From a checkpoint of a small image VAE.
Model: 7.48M parameters, encoder norm groupnorm, encoder activation relu, encoder depths [4, 4, 4, 4], encoder widths [256, 384, 576, 864], decoder norm groupnorm.
Data: trained on rendered made-up planets, 195000 training examples, 2.2 epochs.
Rows from block 15 of the encoder of a small image VAE, named by matrix and row number. Rows with one number belong to one channel. Each number is 500 + 40 x the weight over its row's rms, rounded and kept within 0 to 999. All counts start at 0. Numbers have three digits each. After the name is the row's rms in percent of the matrix's.
After each channel's rows are labels from the 100 images, of 14976, where the channel reaches its highest value: "colour at peak" is the nearest of a few named colours to the mean colour under the peak. Only what is clearly more common there than usual is listed. The data: rendered made-up planets.
# convs1: 3x3 conv (encoder.blocks.15.convs.1.weight, 216x216x3x3, standardized in use, each kernel summed), inputs 108-215
# convs2: expand pointwise conv (encoder.blocks.15.convs.2.weight, 864x216x1x1, standardized in use, transposed), outputs 108-215

convs1.14 091:496446378428458490492486583498517498541511496509507517488515466511502488499433510556512434509512524567426435566407501543430490499507477490513519515504509529602524488530492479445507455513466446488504537403522513494509456495512518559542508526513511512424493489474515527480504518505525454462481455479509519551516528467539487448
convs2.14 106:506468542488503592564486480532580535617477419511555609511551519478463543440547428436501503554573622641550553478519475543541536524504563512539481524472486514537588501501472489500557452506480500538498513514519503506429582541482522500481534487516486479478489464545461563487489486511535521515497509533527514555552498545504451613
colour at peak: brown

convs1.147 117:516418469412420473423506511464548488506550536483512548521484429521467508497445587525495491495519441499551572493541506509462484494515486458485524480481529501557485466446540562449455486546361546495480488535516506498511457463490499563501500576495526470498475593472521465481469548490536490553519428507417472447508528517486484454
convs2.147 093:529472480517426500479397518438544499550542469498473485474544484505566503502555483554464503489448446536484491532476496514482542544485513553522419501567463516514513449498481522408482471537518486478451523455478527523495485520494448498529550487508465546521523490482502520461529526506541496487505452505482538534548501561525548451
colour at peak: brown; grey

convs1.45 095:489586484556524505578516559521575535413505571465503491452515555481486507488518528463537531480494531561509451462513488509555525512477558454562487521500514479458499510463500605482526527447425461508488469403499515564466527496498562431471500472481486464468461510502506468486527544509507494433488530510525479504564448493480458494
convs2.45 098:442408539550434502528567423431455529480504531483460589460501538500482512469452606565494510463592521509476506493501533545524487445569449484504369518499514541565536527511532572515473515510474600534482597482489463547510495463511508499516491485492501515518491433513458496440591516508515474520481420510526526500493511484556418525
colour at peak: brown

convs1.136 080:472580439465503470494472559485465475557476580481472476534473588543480474473527526475476564475473455497478529558566475544509469476474522489555505473483472535541475594477467508501510480504519589480474469554460473495491485476471469494496473487467469475514473507594480527477461490475472489492600618471469478468471564573490491447
convs2.136 068:540496567458509436500535441517501568415477559500481462535539460449535477531580514618516470511524488492558498447570497603435508521492550452507473479593501544513464472461546568530486536474484421466531471454482503518455550467490463470467502418498491554543533473527589587545472492472486512499500456483511507543493515489458448519
colour at peak: brown

convs1.100 089:488444466536526492505491487551453511499486423506515487427489456586526497477493525506510508504491522585512465462525496507538481524483544513548487461551515499516516537484475493418459497458535512514501578430468484540554525500497511562531512496513507533490511442480500436546492496482510489554372482489443474451496359474540406516
convs2.100 094:474562465503437491428486517472487510557537450547439445527383580433559465438449437520494508574490607540536483451461467553527535473479434505549461503474482507492529424500514495452483551510529508442447483545446502440501506466430512499514556482490513477467469481536521532555496498505405515420499543502498508480467553493445470440
colour at peak: brown

convs1.202 115:520485463467532513512500509494496503502524487523476493470535418504465497479434455610512522491522487558534556470514521507531494516502558543433530519497491425502526362448492516459522543515514488518544502468521525579444524511488482565431523483470520512502470501570484595548521496494489510451572470487497487562462464521509509490
convs2.202 105:491456535490514580459487514496522482582507532503504454527372458475556506561504472454573500511433483666464439454523510514450488529519555470469505501470566520495586490501554440491519499530474420487471537484486498516439496597524471502496442475521505529520547510539435511335544509559513488434503533553498487504461532477509479552
colour at peak: pink; grey

convs1.183 107:514497485394430502418484482504487501506484561513503493528519514501499506490429447542487500506539488576529516444513537451429482490492529477567439488503460529558486456544495485445523477492515539500476480548533470456502512519537499570580511602497512464499612472435499530493514471495511542498470504509445516540525628467526494475
convs2.183 105:514507507545498542502494522511503465519547458555513530447539502476505483487521529453520501515514503546469490558533537412555471427528489505532471469498495514476470515501420415442510493566538497506557510526487474498492535562457508501500524478550506525419513480508481494419474497475470512487493512463559530487497493517515511464
colour at peak: white

convs1.200 107:478451482483508500519493486611511485512482539507507477485501520493488503488520544450496561513508460547420500479519521545544488499508496497554465510485523498563492480528488490451599536477547356513499574426509493555502497492545417422500496546501513502497517401596495372504487471494498448598481540490444489457494506494541501451
convs2.200 098:505442473535481433425525524460423440562535461526400407503496501477488505524486563564472505491504445525466560431489516480509459565486545530477464500426497549526520385493538440469532461474496605476497491464495519490489512510504506496498476458515515471462434551502504466530450476478516531512482569540476511518524493528525500432
colour at peak: brown

convs1.10 100:508487470523428538592496536423488517455466520505511511460502376421474524490457480495516538494501486491478492532443504507484508513493523494446491520500508457520491469443453517571497499507506519529498532491482507499436519534520502418472528488499510559484427606419501578451505524457516442536494597494521496527466599466459443431
convs2.10 103:504586479490443454508459522526461497602480513369459484528480550553432564507549527477486502513585519467484441555480514496422459486463476482481504487460450502472527483503434464522502512534447498545462504514521507566493452523503507502523447481461531439455534391505444518516538532509505485522558497564546523508476479514475540486
colour at peak: grey

convs1.0 132:501521513569540498491496456550519506472457496501481473480491497545434495494496431525500474522463541521542459420498524495520465471478565470572521474478471457386485475580438425498501545501551512492490519539454460467483529470511542485487470452496487493547538477482478475509481465520496564499425419490614484534450429551538532534
convs2.0 084:483503461489490425603456500456455520453481431474425493474502492428454490498476502481467494489534521444511471469441503460445532476482492525492515478465452480448497514491496522498476516538465526488476460474467531495449484453591493504467453466467458542507478509515464476517490500514464518523508424487493494550522512437461464546
colour at peak: grey; pink

convs1.163 100:532444442418445518422484531516493517542563525530545515574515473502482491518431530557533449522482480546578528421466489448536523481488535494495496520513501509496515450470520526438474554432475475472525496468541530459519470501458497609545530539469474506480531468509482506495451471514498467553540480526442502566514515486480468574
convs2.163 105:519473513474525465483531476504566502586450554507575488537584572534535519551534549537528502462446501421470539526483448558466543484429479461462522454510524497392468511503515413475487505510494487503476476465556513472510473419503545502507469554520509499569537501468487496519488488503460476483465521483513509496483526466459466519
colour at peak: white; pink

convs1.33 105:513532485464444510549482546572447493560542430511500510400501530519499506493526596540510438464481489548472515509431504551478478499497520532500527504531462522445488477518514431447565577423529473502504504494491495578543504517503507469583491490518519493499477526414506468496471545500495508621428475473530521389512449440546518476
convs2.33 094:487472513560468568622515442502493567454493461510546554499512424450524443516518536523530496482496487535490538503524537477491515527477519483541526481498535589493509460495497575451526516452483525482541487467545506443395463482457536494551441441530511493478544590490490515478497512461526420530529432490520473470512471492541557480
colour at peak: brown

convs1.106 097:508518515522528494431476450484545505489483521523485493537473505458518488492481500541488537514490504605537531462587487518487481486488444483511489480505470467468460492442489451478390484480475543479487487520473489525524437492504452521467491478466478487470553410610487478499501475474477476429652541474509504545518522552469521521
convs2.106 070:499519519468527501498403460499585503466498530506522589516529496547510553502529424440518484452489526519425539566501449505410508509537496500481533502450452536537405451487494541532496511559520539506489529522538559527457497472505518486387501508492475425538519473587468475508484481572468432552586446527444472475491488506497507511
colour at peak: grey